{"image_size": 24, "horizontal_flip": false, "color_jitter": 0.2, "hidden_act": "swiglu", "fused_qkv": true, "drop_path": 0.05, "patch_size": [2, 2], "mixing": "mixup", "loss": "cross_entropy"}
Rows from block 5 of a small image classifier, named by matrix and row number. Rows with one number belong to one neuron. Each number is 128 + 32 x the weight over its row's rms, rounded and kept within 0 to 255. All counts start at 0.
Before each neuron's rows are labels from the 100 images, of 14848, where the neuron reaches its largest size: "peak at" is the part of the image that holds the peak. Only what is clearly more common there than usual is listed. The data: seven-segment displays showing three digits. In brackets: how many of the 100.
# gate: MLP gate (model.blocks.5.mlp.gate.weight, 512x192), inputs 0-95
# fc1: MLP up (model.blocks.5.mlp.fc1.weight, 512x192), inputs 0-95
# fc2: MLP down (model.blocks.5.mlp.fc2.weight, 192x512, transposed), outputs 0-95

peak at: top right (83)
gate.437 [119  81 210 126 159 132  81 166 157 188 121 129 105  77 103 179 140 153 129 117 201 108 140 138 111  84 103  55 139  99 131 119 125 148 169 112 126  93 129 175 131 120 157 152 130 147 155 110 185 170 156  55 144 125 156 133 121 119 164 169 155  84  77 122 134  98 167 134 147 148 120 107 164 115 147  67 111 131 150 160 108 180 108 118 162 140 117 113  99 112  93 139  89 103  67  91]
fc1.437 [107 100 195 132 135 141  55 144 152 187 125 155 137  76 125 165 139 165 128 119 215 121 149 131 123  88 114  94 181 108 143 125 117 122 138  94 139 133 173 139  86  68 140 120 129 146 145 137 215 128 135  67 137 146 125 110 163 167 145 157 160 100  81 107 169  93 189 137 176 143 102 124 157 106 143  85 120  88 142 168 133 144 127 137 160 119 109 126  79 130  96 176  94 121 109 122]
fc2.437 [159 164 192 111  84 161 102 102 127  98 140 162 107 146 124  90 141 147 196 112 151 153 141 121  61 139 153 104 108 118 127 144 198 106 124 183 133 134  51 116  97 137 144 153 103 119 161 170 164 115 124  93 146 142 132 133 171  54 167  58 124 113  95  68 141 136 108 130 124 109  97  99 116 120  84  96 176 144 149 101 175  77 178 207  89  39 112 122 114  78 139  88 123 153 111 193]

peak at: bottom right (33); middle right (29)
gate.138 [150  70 175 142 113 123 106 140 132 149 112  86 121 127 135 136  95 117 192 158 126 208 138 133 100 156  80 121 149 125 155  67 123 119 145 142  88 174 134 115  79 175 146 112 155 108  99 140 119 170 108 148 109 113 153 123 153 132 100 145 170 132 102 230  81 149 133  94 120 203 152 181 142  97 147 109 139 151 115 191 140  76  62 154 168  55  97 107 142 140  89  99 137 109 107 149]
fc1.138 [149 163 126  86  51 169 144 134 118 132 143 102 214 105 139 117 134  92 113 118 120  74  93 103 171 111  91 146 128 174 175 122 108 125  94 136 108 126 128  91 153 147 120  88 146 146 124 161 133 176 156 103 106  80 179 116 134 116 199 137 151 108 156 141 116 140 126 204 125 154 109 145 119  87 125 119 107 197 143 130 140 136 104 123 130  90 121 132 134  34 150 131 144 110 113 122]
fc2.138 [ 80 132  91  98 121 139 113 109 142  86 138 140 137 163 174 105 163  99  87  96 143  82  96 128 145 129 199  95 117 142 145 215 162 135 116 150 215 154 139 214 114 108 151 118 134  90 136 119 118  26 128 167 165 194 127 141 133  85 106  91  83 124 142 108 136 131 113 152 117  79 110  60 100 183 140 137 105 133 177 110 123 106 125 108 113 230  99 107 103 142 131 107 161 117  75  90]

peak at: centre (54); middle right (40)
gate.236 [141 169 128 113 165 123  92 169 146  91 149 118 126 163  58 114 126 135 181 152 118 144 126 198 139 106 145  85 157 130 121 193  89 126 123 128 134 163 151 132 167 133  99 120 125  72 161 125 149 126 139 104 108 139 125 115 142 120 119 109  80 141 137 139 113 136  60  97 103 154 195 111  89  61 163 145 144 151  86 103 155 120 181 122 119 175 111 144 155 169 175 126  88 124 133 136]
fc1.236 [205 143 121 110 183 150 119  65 138 156 135  98 154 113 152 168 133 137 162 168 123 153 150 153  98 120 155 152 188 129 178  96 125 136 142 127 131 149 120 147 157 105 119 117 107  53 118  88 143 114 177 123  85 123 124  95 146 131 169 175  88 126 144  52 146 104 128 141 141 134 139 128  69  78 129 140 140  89 168 163 174  83  89 182 162  80 117 152 129 114 169 127 104  86  66 107]
fc2.236 [151 162  86 122 196 124 172 112 151 149 126 101 159  97 108 136 119 104 116 180 124 116 138 137 196 125 163 144 126 121 122 143 152 131 144 176 187 133 141 176 125 119 134 190 141 152  67 113  92 100 193 136 139 155 169 117 158 154 122 116 104 144 108 147 158 101  66 216  90 144  96 120 130 112 191 111 130 131 184 177 136 114 146 173 127 120 162  73 101 123 119 129 123 164 112 120]

peak at: middle right (80)
gate.453 [ 96 120  98 116 126 107 128 170 133 141 125 121 175 175 110 143  99 111 190 154 153 126 174 106 172  87 166 119  97 163 115  64 110 125 173 152  75 117 159 139 105 139 134 150 133 123 173 165 135 125 151 165 135 156 101 144 104  60 137 125 156 145 108 132 156  82 153  94 129 114 181  93 134 129 165 164 113 144 152 139 135 148 129  85 133  85 153 141  81 150  62 104 140 109 145  91]
fc1.453 [ 92  93  82 115 132  92 143 163 104 177 120 147 131 154 149 141 123 130 124  97 122 120 158 147 174 158  99 203 143 162 177  73 109 122  85  82 101 123 116 131 151 123 124 126 141 154 133 130 115 126 124 142 156 116  81 116  81 122 107 178 173 171 126 135 208  75 156 147  95  92 159  99 187 173 173 168 124 185 145 104 118 154 105  98 188 123  83 147  86 111  77 112 111  76 127 104]
fc2.453 [156 114  99  98 100 157  58  98  90 182  96  84 171 146 200  86 154  59 159 128 135 130 142 151  71 123 132 152 116 170 108 139 133  99 134  86  53 112  91 102 104 158 152 149 178 136 156 100 157 105 145 152 146 111  92 121  97 104 102 209 140 117 154 148 149 124 102 160  92 119 100 187 117 138 180 165 135 159  85 186 152 146 123 185  99  64 143 148 110 125  91 122 129 142 156 183]

peak at: bottom right (70)
gate.378 [119 129 142 149  88 137 147  99 189 149 129 193  92 182 110 102 139 137 108  94 160 140 175 135 141  99 147  97 207 118 114 138 113 116 200 139 105 130 125 118 150 125 164 113 115 144 130 155 105 177 155 165 158 145  62  58 176 120 129 131  90  93 160 169 131 167  89  96 125 102 139 132 148 136 155  78 123  91 134 185 101 168 131 107  62 133  93 165 106  90 109  66 124 163 182 148]
fc1.378 [135 104 154 134 102 119 124 119 149 167 127 190 148 142 133 100 117 124 124  76 137 150 117 183 123 182 156 132 164 124 131 151 102 137 195 162  62 125 116 142 120 161 115 114 124 195 139 145 152 158 131 143 168 143 107 107 134  85 126 125  58 136 157 149 175 150 116 113 107 136 173  70 128 120 154  78 143  43 159 154  84 185 158 123  65 140  76 116 105  71 119  83 133 136 132 148]
fc2.378 [ 87  57  58 155 197 179 102 106 145 116 138 149 130 148 141  86 157  98 125 141 124  89 163  87 100 109  88 171  94  98 161  79 132 143 132 161 106 106  99  84 129 146 142 131 129 179 128 143 142  82 138 134 126 124 138 135 150 121 108 129 105  72 140 153 108 108 157  81  72  78 116 207  99 210  81 128  98 158 109 126 218 111 200  99 118 161  98 152 102 155 157 115 186 155 185  96]

peak at: top right (50); middle right (27)
gate.85 [ 54 107 153 165 124 132 135 140  96 204 138 147 161 118 161 112 124 156  84 106 149 156 196 106 141 135 151 127 149 170 157 195 107 156 144 102 129 126 126  97 224  67 101 162 135 119 112 106 117  83 141  69 201 124 129 177 157 145 123 157 198  89 132  93  93 141 185 153 139  87 114  97 124 130 167 130  77 128 115 143 114 122  77 136 127 100  92 107 160 130 140 158 121 128 109 131]
fc1.85 [133 132  90 103 187  95 144 131 131 151 102 100 157  85 108 151 162 130 146 149 123 143 117 127 141  75 185 127  91  48 149 106 112 133 127 142 139 141 201 126 172  44  83 127 139 141 155  92 125 125 145 145 161 133 148 173 102 110 141 134 130 121 116 207 141 110 119 128 184 100 142 129 140 119  97 144 102  81 110 144 150 127 119 119 116 136 104 114 154 123 126 178 124 141  80 106]
fc2.85 [115  91 136  95 129 100 139  97 152 114 119 116 113  81 115  93 118 130 160 108 123 116 118  94  56  88 142 138 145 110  63  80 154 143 162 123 156 125 149 125  82 116  61 161  54 177 136 150 116 131 133 121 163 117 113  81 147  48 149 129 167 102  95 152 139 124  71 145 127 103 161 142  72  79 118 115 131  81 189 147 172 162 129 148 115  90  99 210 144  87 176 175 144  81 161 140]

peak at: bottom right (37); middle right (36)
gate.156 [177 214  98 117 168 168 129  96 118 157 101 114 128 131 136 175 101 188  97 118 142 148  57 100 121  95  76  57 187  93 135 115 126 159 140  93 140 158 168 144 139 130 148  51  79  85  97 148 143 179 110 176  66 160 151 120  70 104 126 127 116 158 162 130 141 121  95 189 121 122 108 117 172 112 141 116 111  58 130  94  98  97 114  96 123 124 146 140 107 110  61 146 127 163 121 144]
fc1.156 [144 170 143 187 170 120 184 112 156 150 154 152 145 144 120 163  50 119 141 149 163 102 145 123 112 120 134 113  93 158  35 175  81 107 108 124 123  90 148  95  88  62 134 158 138 127 121 152 141  88 109  72 110 104 116 173 159 122 101  92 158 155 174 133 166 134 118 121 148  88  88 152 107 104 134 184 156 134  99  88 151 123 138 116 124 102 136 152 122 194 140 174  89 116 162 148]
fc2.156 [159 137 156 103 189 143 151 122  75 131 153 104  81 136  83  94 154 119 168  97 129 159  96 163 102 108  48  97 156 142 103 130  59 170  71 122 105  88  75 158 133 151 143 125 170 112 102 151  97 115 134 104 161 142 105  92 194 134 122 126 155 122 119 137 154 147  57 115  99  82 186 127 126 101 118  94 152 119 166 109 110 102  62 156 189 194 147 149 173 164 162 124 163 132 107 134]

peak at: top right (78)
gate.308 [126 186 127 112 100 101  72 152 153 156 110  59 111 154 135 142 141  55 170 129 176 163 140 130 128 208 145 105 125 104 118 175 106 168 107 100 133  87 154 157 180 125 148 141 146  68 128  95 153 163 106 111 131  91 141 155 101 100 108  87 188  93  86 103  93 160  87  60 209 122 109 140 140  95 117 158 152  86 142 137 147 112 166 137 113 126 134 153 129 117 145 141 107 154 131 156]
fc1.308 [125 146 155 154 137  85  81 134  98 145 137 115 156 138 145 170 138 119  85 184 180 151 147 172 120 166 100  79 116 128 109  85 113 137 139 124 147 136 155 194 150 128  95 150 116 111 139 126 135 127 130 143 115 108 173 165 117 124 104 123 176  53 118 160 121  97  60 103 192  63 119 181 112 137 124 149 176 114 152 161 150  99 110 136 128 164 187  96 101 153 184 129 128 236 116 151]
fc2.308 [136 180 109 150 124 107 206 121 121  55 192 103  96 133 146 108 195 145 133  83  80 125 148 122 108  93 126 133 201  98 165 126  71 181 128 132 106 140 137 168 123 117 132  93 143  88 129 141 137 115 149 161 188 147 192 175 204 133 160 141 173 163  96  79 113 178 106 114 104 122 115  79 117  79 144 110  93  84 159 158  50  73  97 114 137 156  92 161 171 177 166 143 172 109  50 130]

peak at: middle right (88)
gate.159 [149 103 149 108  89  92  77 123  91 190 125 189 101 150 155 111 216 144 103 139 154 118 133 149 152  86 118 160 211 119  87 109  90 105 118  94 115  99 114 133 115 121  93 107 115 101 195 147 121 128 165 147  80 122 156  84 135 137 139 151 160 105 190 104 141 156 137 128 184  81 115 105 165 146  59 172 145 134  80 127  99 143 135 122 148 116 106 188 139  93 108 153 108 125 146  99]
fc1.159 [122 154  91 106 143 183 141 142 143  90 167 103 197 106 117 167  89  84 102 121  71 165 161 117  49 149  95 122  78 145 145 137  91 186  96 188 181 144 107 150 119 168 137 149 115  70 127 135 108 143  96 167 137 119 132 120 141 161 142 150 106 116 146 161 107  62  96 141 124 142 143 127 120  91 143 164 119 179 171 137 167 124 154 115 145 131 159 115 141 149 131  83  74 124 128  51]
fc2.159 [180  91 147 107 126 178 120 114 166 116 116 146 152 187  89 135 109 130 132 138 103  99 129 144  89  75 110  66 129 138 164 107  76 154 124  76  76 140 103  74 130 124 116 120  74 125 156 114  91 107 155 145 104 120 137 101 136 124  58 116 125 186 129 147 109 124 174 147  99 139 149  88 158  56  96 137  95 131 147 171 148 106 169 122 165 106 152  92 176 155 116 137 117 224  92 199]

peak at: bottom right (30); middle right (27)
gate.388 [108 171 106 108 158 146 159 113 148 127 118  92 179  99 131 130 190  93 150  85 146 161 158 191 143 174 185  72 190 142 137 176 114  89 167 117 153  59 186  65 138 130 103 146 144  91  63 147 100 143 166  64 167 150  82 163 173 112 127 141 131  62 176 134  95  92 144 119 167 155 126 127 144 141 123  76 162 103 107  56 147 131 101 167 106 109 159 120 123 177 148 118 202 135 116 110]
fc1.388 [151 155 115 118 157 106 165 128 131 124 129  93 133 137 138 170 189 131 153  77 147 141 122 224 130 131 120 165 153 113 121 130 140  84 119 131 125 136 168 135 141 164  98 157 183 120 126 115 147 145 178 183  85 146 134 125 145 140 172 164 118  72 143 142  72  86 138  93 108 149 145 150 169 101 107 140 119 126 131 104 103 152  70 114  67 158  89 128 118 104 144  61 129 116 132 141]
fc2.388 [100 184 127 121 122 150  99 102 173 143 134 184 106 178 143 178 114 152  93 139 175 136 155 131 104 162 118  86 119 177  68  93 138 110 121 134 175 142 129 137 143  99  96 116 107 125 103 128 196  61 102  90 109 106 114 118 150 151 120 149  96 125  53  96 149 137 163  99 127  96 155 161 208 149 132 134 158 152  79  77  88 142 138  56 147  71 177 132 150 134  79 115 112 101 139 162]

peak at: bottom right (72)
gate.170 [ 67 160 162 141 156 124  94 101 143 160  99 162 115 124  71 110 165  91 149  91 148 173 138 136 111 128 150 170  85 140 104 159 161  96 124 110 143 104  99  90 121 106 138 106 159 158  65 156 109  97  92 148  88  97  79 116  85 142 134 130 117 119 125 123 147  75 190 155 150 225 210 129 172 149 153 110 120  90 129  88  98 163  88  86  73 140  80 185 127 151  75 176 147 103 139  98]
fc1.170 [ 83 175 168 143 141 127 139 126 158 105 145 202  98 152  67 130 135 116  80  69 157 134 168 123 135  81  99 158  96  95  52 141 159 117 133 112 169 145 156 120 122  95 130  89 129  72  75 153  83 144 102 126  97 127 159 110 127 118 153 116 135 128 149  92  77 154 139 174 158 160 178 154  91 117 140 156  98 105 107 106  78 146 160  97 149 120  91 190 114 129  84 120  88 160 139 169]
fc2.170 [ 80 145 136 173 136 140 135  86 145  88 135 197 123 124 124 145 164 101 109 133 171 116 111 167 118 132 104 156 115  81 135 106 142 122 149 120 128 152 122  93 127 155 137 139 142 118 170 122 102 211 137 110 110  76  82  83 100  93  53 158 144 100  82 199 152 160 104 126 107  73 182 139 131  88 112  87 111 112 121 132 103 121 134 109 174 197 142 196 102 136 116 123 132  91 137 201]

peak at: bottom right (57); middle right (32)
gate.1 [145 169  98  73 140 124 129  61 113 124 203  98 147  71 144  87 135 123 190 130 119 166 128 108 162 138 120  84 199  86 133  93 128 105 166  86 157 132 121 118 157 112 189  97 148  69 126 162 154 130 162 141 161 153 122  93 124 101 142  57 148 145 133 176 178 112 124 107 108 151 140 150 139 133 157 163 146 145 113  84  81 128 141  82 100 128 133 153 176 203 134 173 108 165  98 134]
fc1.1 [133 169 111 157  82  67 163 110 116 142 128 154 121 148 144 113  89 111 170 117  71 188 118  77 146 144  87  71 121 169 106 120  53 131 166 117  93 130  96 130 149 147 185  87 160 111  95 139  84 108  66 168 131 152 120 187  93 104 150  89  95 146 164 188 171  80 143 109 118 196 136 131 125 149 152 140 127 118  83  57 165 126 103 149 113 161 107 100 154 145 148 108  63  94 105 155]
fc2.1 [ 85 136 159 114 123 173 127 148 118 162 118 104 149 157  97 123 156 136 148  91 144 105 129 107 159 112 101 133 113  76 173 131 126 152  80 100 122 157 166  89  77 148 150  91 116 162 141 102  84 166 127 111 118 126 181 123 127 219 113 174  92 141 165  86 131 162 189  42 122 121  94 155  84  99 109 181 134 110 116  89 146 105  68 148 143 115 116 103 132 144 120 133 186 135  94 161]

peak at: top right (52); middle right (45)
gate.16 [209 139 102 142 154 150 104 155 163 137 141 151  87 144 104 120 140  66 113 134 182 147 141 110  48  80 178  74 122 107  61 158  82 109 169 120 142 166 116 133  86  93 137 137 107 111 161  77 173  96 137 125 158 134 175 199 118 123 156 163 122 139 121 124 164 121 101 108 157 129 158 157 124 176  97 170 142  98 112 140 143 102 138 156 119 173 145 128 114 114 138 150 113  97 185  91]
fc1.16 [104 165 132  92 172 153 109 166  96 107 123 139 115 100 169 136 130 161 131  86 148 121 126  97 105 111 111  85 177 172 167 135 112 157 159 162 118 124 136 114 136 107 102 190 138  63  75  99 171 116  78 145 145 121 119 159 146  58 124 126  98 148 151 165 143 114 102  81 173 114 115 119 112  55  64 120 107 138 128 174  56 155  90  80  77 109 183  54 122 132 102  98  88 120 159 126]
fc2.16 [104  80 107  75 154 102 168 140 120 147 154 157  67 156 185 124 161 158  88 145  69 145 163 137 179 127 104 169 104 167 174 107 140 130 195 128 118 197 123 120 167 116 149  98 168 185 111 103  94 173 108 117 148 119 153  91  83 113 110 129 122 152 172 178 139  95 121 171 105 121 110 141  98 103 128  94 100 125  98 156  99 104  81 116 110 148 129 106 106 153 128 156  86 142 179 173]

peak at: top right (52)
gate.276 [ 89 200 142 134  86 195 174 159  65 164 177  61 142 157 133 152  97  99 192  72 107 129 153 106  94 125 143 115 130 135  94  98 157 163 156 158 123 161 148 129  65 122 153 132 106  56 134 128  91 121 147 131  96 102 114 143 126 128 110 130 128 127 103  77 127 153 153 122 120 194 114  67  92 114 144 112 129  85 122 128 120 118 134 141 152 202  70 107 174 122 154  78 131 136 127 118]
fc1.276 [ 80 156 143 114 144 101 106 166  93 156 183  51 141 147  93 107 157 121 166 110  79 130 115  90 114 158 175 102 137 134 125 143 117 139  88 169 120 224 125 112 139 123 140 141  82 143 147 146 108 111  78  97 100 132 111 170 149 145 129 129 143 130 121  52 121 121  61  97 151 168  81  84 112 146 148 126 178 142 155  68  87 143 144  73 154 114 150 133  85 168 146 102 127 123 149 118]
fc2.276 [ 33  72 135  75 136  95  66  94 116 181  86 170 155 111 165 129  86 171 135 133 106 175 146 165 145 108 134 108  91 151  86 129 127 145 107 177 133 102  87 161 143 126 140 118 122 157 146  93 158  88 113 137 157 159 118  91 175 137 127 164 159 130 108 113 146  94 121 134 165  41 161  60 109 132 132 159 135 146  96  51  69  77 116  74 179 106  90 108  92 146 177 139 149  60 157  92]

peak at: middle right (94)
gate.318 [100 132  71 142 165 146 131 108 101 157 124  75 119 125 103  97 121 149 162 109  35 138 137 100 132 132 194 140 127 101 168 142 116 129 190  88 138 163 155 184 117  60 129 160 178 132 190  96 157 106 157 123 156  73 134 106 123 117 111 138 102 163 134 138 147 153 121 124 185 118 166 175  66 114 131 110 126 148  84 164 131 212 110  87 160 172 120 171 150 109 110 119 114 117 208 162]
fc1.318 [148 103 113 188 117 100 149 133 122 133 109 131 131  93  70 165 101 121 153 171 161 139 105 198 136 134 119 143 139 141 135 125 171 157 102 140 128 131 178  88  43 167  97  94 123  95 102 157  90 149 166  81 115 144  73  71 152  99 125 168 154 111  97 103 129  96 163 175 114 146 100 150 162 183 108 128 154 124 142 146 148  64  88 134 116 105  82 136 128 178 122 142 120  99  70 155]
fc2.318 [151 138 139 159 121 102 136  42 139 168 169 119  94 180 166 144 105 111 148 100  78 168 134 124 150  96 136 162 117 182 123 134  84 110 155 115 127 108 164 102 141 143 132 104 137 154 132 152  82 120 134 142  90 103 121 149 147 124 110 136 134 159  95 155 151  71 159  92 148 126 129 185 129 139 153 114 158 101  34 102 106 120 131 135 172  99 158  97 119 122 137  95 123 172  89 143]

peak at: middle right (81)
gate.355 [130  93 181  96  89 128 130 170 113 133 124 215  85 160  60 109 144 143 179 186 124 158 110 102 152 120 140 141 189 155 172 176  89 160 123 115  93 188  81  98 113 140  99  93  90 111 106 173 100 108 137 103 175 117 120 100 134  74 131 148  91 100 167 151 160 153  80 138 154  65 191 131 153 184 176 101 108  80 176 150 188 132 115 123 130  89  81 129 130 105 116  89 132 105 142  81]
fc1.355 [108 109 147 134  94 181 123 142 158  63 118 102 106 122  96 162  81 141 151 182 157 139 145  95  71 161  98 111 134  93 152 149 125 170 128 161  92 153  86 109  93 185 187 150 137  66  76 169 143 150 172 163 147 138 140 109 100 144  98 177  97  91  85 138 131 133 112 128  89 120 131 100 156 116 116 159  87 105 122 121 125 149 134 102 129 109  91 156  92  92 121 142 100 110 133  47]
fc2.355 [135 105 134 162 108 153  41 135 131 110 115  97 111 146  69 118 154 119 134 127  76 127 119  82 113 124 128 156 111 161  65  97 104 134 125 130 115  64 122 117 107 157  88 171 152  93 111 114 103 147 191 150 154  58 127 135 140 171 144 178  65 163  99 118 123 200 147 155 100 153 100 142 125  94 134 135 167 101 144 155 115  84 168 104 179 110  89 158 130 152 138 135  98 159 157 146]

peak at: centre (48); top centre (28)
gate.5 [135 118  97 183 115 171 107 199  95  94 103 139 132  77 125  91 142 113  70 156 112 125  75 141 111 167 205 133 141 125 130 144 142  86 170 163  99 118 108 150 170  95 143 174 146 181 122  81 112 137 147 195 151 144  85 143 149 101 119 164  99  92 128 104 148 115  96 100 146  83  73 150  85 109 104 116 119 123 135 112  91 134 122 188 181 155 113 154  94 113 156  91  79  91 120  86]
fc1.5 [ 90 120 157 160 183 202 129  98 117 125 112 108 102 131 129 135 225  86 129 118 124 204  95 128  73  93 163 159 149 177 182 132 145 136 134  80 136 118 134 161 162 116 148 137 129 147 181 143 143 150 108 215 100  76  92  76 141 112 132 132 123 179 100 143 153 182 107  67  81 167 144 154 171  82  93  86 122 126  71 115 138 114 141 103 160 114 135 109  86 154  60 151 122 177  80 133]
fc2.5 [148 123 114 140 125 144  99 118 142 114 170 137 121 155  89 152 141 154 123 113  85 101 136 125 134 166  75 130  76 100 175 123 118 148 160 154 109 125 168 170 189 155 164 116  63 145 126  69 135  55 141 100  91 132 145  99 129 125 131 190 153 112  76 108 127  96 167 119 132  82  95 127 134 151  99 127 129 113 122 125  76 135 143 106 134 170 124  51 119 101 123 107 147 188  81 107]

peak at: middle right (61); bottom right (35)
gate.460 [189 122 129 125 130 119  76 100 115 180 208 115 109 140 191 149  45 132 146 129  95 108 112  53 173 170 108 153 137 164 167 130 114 110 150 149 153 200  99  84  96 146 145 133  60 205  95 167 121  94 108  84 165 174 124 138 146 143 103 155 185 101 109  83 111 170 184  92 129 137 132 107  78 127 168 131 167 104 130 119 116  90 138 151 110  96  95 116  70 155 120 123 134  96 150 136]
fc1.460 [108 123 145 130 132  67 118  64 117 167 180 164 166 145 146 125 110 154 182 142  86  86 132  60 132 164  91 143 146 163 128 134  85 179 173  84 140 133 119 123  67 129 136 129 139 108 147 120 102 117 153 113 109 137  99  68 136 156  78  86  72 146  65  98  59 132 160 111 123  88 105 103 127 192 130 109 118  98 150 121  79 146 207 149  66 111  72 196 131 119  56  61 104 112  90 123]
fc2.460 [ 69 118  84 117 139 159 158 118  67  91 116 129 125 105  77 106 114 161 150 124 140 156 108 154 127 159 127 123  89 116 185 125 145  83 157 125 138 154 136 131 187 120 163 144  65 128 154 148 132 116 190  91  28 135 191 109 114 120  64 117 139  61 144 143  76 142  88 146 177 130 187 157 194 138 157 102  99 126 169 157 129  98 148  85 104 163 163  99 158 138 152 105 156 117 157 193]

peak at: top right (60); top centre (37)
gate.270 [116 186 107 147 115 113 118 137 162 131 143  98 175  91  97 141  91 117 133 100 116 162 171  85 100 154 138 123 131 136 108 116 158 174 117 144 115  75 116 201 119 124 156  66  52 139 163 117 179 183 139  80 120 166 127 135 129 147 154 118 109 124 146 189 160 106 103 133 164  99 136 157  91 183 116 141 117 114 158 129 103  79  98 126 108 193 149 161 169  76 144 152 174 113  97 153]
fc1.270 [133 177 128 140 110 112 173  44  64  76 142  76 134 123 170  95 114 123 119 125  97 146  22 103 100 161 160 121  99 124 124 138 112 119 118  84  96  89 163  93 183 102 125  61 118 167  85 140  91 134 122 133 136  61 141 138 144 103 212 186 116  98 144 130 122 189 134 118 171 141 116 136 163 127 159 140 130  77  96 124 135 170 147 168 109 165 113 138 198 145 194 142  73 134 134 161]
fc2.270 [172 105 121 136 142 119 116  94  86 175 100 110 122 102 102 154 127 140 172 116  92 120 128  90 117 127  89 134 115  91 119 160  97 139 135  75 142  96 133 137 170  59 140 147 122 131 106 113 166 157 166 219 185 143 167 151 120  70 138 111 132 167 143 129  54 184 156 133 141 214  82 170 157 131 113 109 123  66 154 135 165 119 111 121 115 109  85  67 169 101  87 190 143 156 100  86]

peak at: centre (69)
gate.299 [143 120 102 159 139 195 132 107 106 164 126  75 146 116 126 136 118 132 151  63 121  95 116 119 109  92 107 144  96 153 140 175 129 132  70 119  97 116 167 207  99 122 128 101 125 120 175 142  88  88 187 161  39  75 136 129 135 133 167 148 113  61 162  72 137 156 127 111 120  72 135 115 158 149  53 128 135 161 171  77 113 179 183 158 157 135  76 148 130  90 189 135 148 123  87 197]
fc1.299 [131 186 112 108 103  60 123 165 164  88 147 141  97 145 117  96 141  71 127 184 132 138 122 136 152 166 136 104 124 121 109  55 127 120 167 140 139 134  77  78 123 140 116 125 148 162 126 121 137 187  94  83 210 158 146 130 103 128  91 100 106 196 122 197 140 106 151 126 113 188 148 134 142  88 218 121 149 103  83 172 134 121  92 109 102 143 175 125 116 161  17 123 109 126 205  91]
fc2.299 [111 124  69 122 198 112 111 140 142 115 135 161 149 188 151  98 173 103 120 133 147 157 125  90 101 123 191 142 144  47 101 126 115 129 164 128 161 143 105 100 113 119 136 111  67  88 156 183 161 117  71 145  76 111 112 126 181 142 157 166 117 172 111 163 114 118 137 101 121 142 117  86 173 101 141 105 159 153 115 115 117 152 132  74 155  96  93  78 173 118 142 114 122 138 113  82]

peak at: middle right (100)
gate.257 [119 187 102 123  50 123  64 103 115 115 108 181 111 185 174 185 120 211 103  69 139 137  97 121 142 108 120 135 113  95 157 202 114 168 128 145 124 182 106 155  96 103 104 101  42 115  95 117 153 163 158 118 153 198 155 203 128  90 122 120 130 110 187 155 158 101 115  95 132 120 131 124 103 137 171 109  75 162  94 205 180 144 104 131 145 140  82 152 122  87 140  89 133 193 120 106]
fc1.257 [128 103 146 162 154  58 170 126  94 165 141 102 154 107 116  76 133  72 162 146 208 101 127 144 170 164 100  71 114 184 123 110 182  80 112 111 131 126 105 103 160  91 108  41  85 140 187  93  71 111  56 100 116 104 144 140 140 107 122 143 155 129 128 132 131  86 111 142 146  82 150 111  82  96 168 110  95 117  96 157 141 145  67 145 110 204 113 146 156 145 186 120 138  93 117 189]
fc2.257 [140 131  90  78 123 145  94 169 172 160 102  97 104 148 130 153  95 104 147 166  92 158 172 114 132 152 136 129 127 147 135 105 154 134  89 103 125 175 160 143 117 114 137 111  47 208 173 111  93 104 138 115 104 194  88 135 139  69 124 179 151 125 180 112 170  99  83 108 162 121 109 167 109 158 158 168 121  98  63 136 131 133 121 106  89  78 140 155 126 156 181 161 113  83 126 136]

peak at: middle right (89)
gate.235 [151 102 125 154  94 165 102 205  89  96 174 136 102 116 124 103 131 150 152 156 115 156 109 111 122 117 167 101 127 140 140 114 106 148 134 127 100 116 102  95 129 124 132 174 110 132  80 112 162 158 146 171 186  94 135  98 129 148 171 134  51  82 152 220 155 106  86 107 149  52 113  87  83 123  96  51 142 163 136 128 124 133 215 136  97 136 120 139 106  99  96  76 109 121 117  64]
fc1.235 [148 119 131 125 174 161 137  57 169 210  94  50 132 157 104 148  75 104 113 120 109 104 164 125 117 154 127 161 141 134 157  93 114 100 147 150 132 116 190 158 138  96 117 101 116 131 157 134 141 141  68  98 101 126 107 150 109  72 111 138 143 114  90 118 126 133 190 169 144 171 139 156 170 129 148 171 164 146 144 101 127 132 133 151 113 131 142  52 147 134 136 124 118 110 134 155]
fc2.235 [ 92 152  81 161 150 121 109 124 131 164 126 115 128 167 185 145 101 137 125 120 137 169 173  96 120 144 144  72 111 140 132 113 102  74 103 138 121 143 133 101 114 104 142 118 106 148 123  72 128  96 123 120  87 135 137 137 182  91 130 173 170 179 138 137 193  93 106  96 146 227 117 120 211 111  73  93 128 147 111 112 182 175 136 108 181 139  74 139 123 128 121 174 124 182  79 129]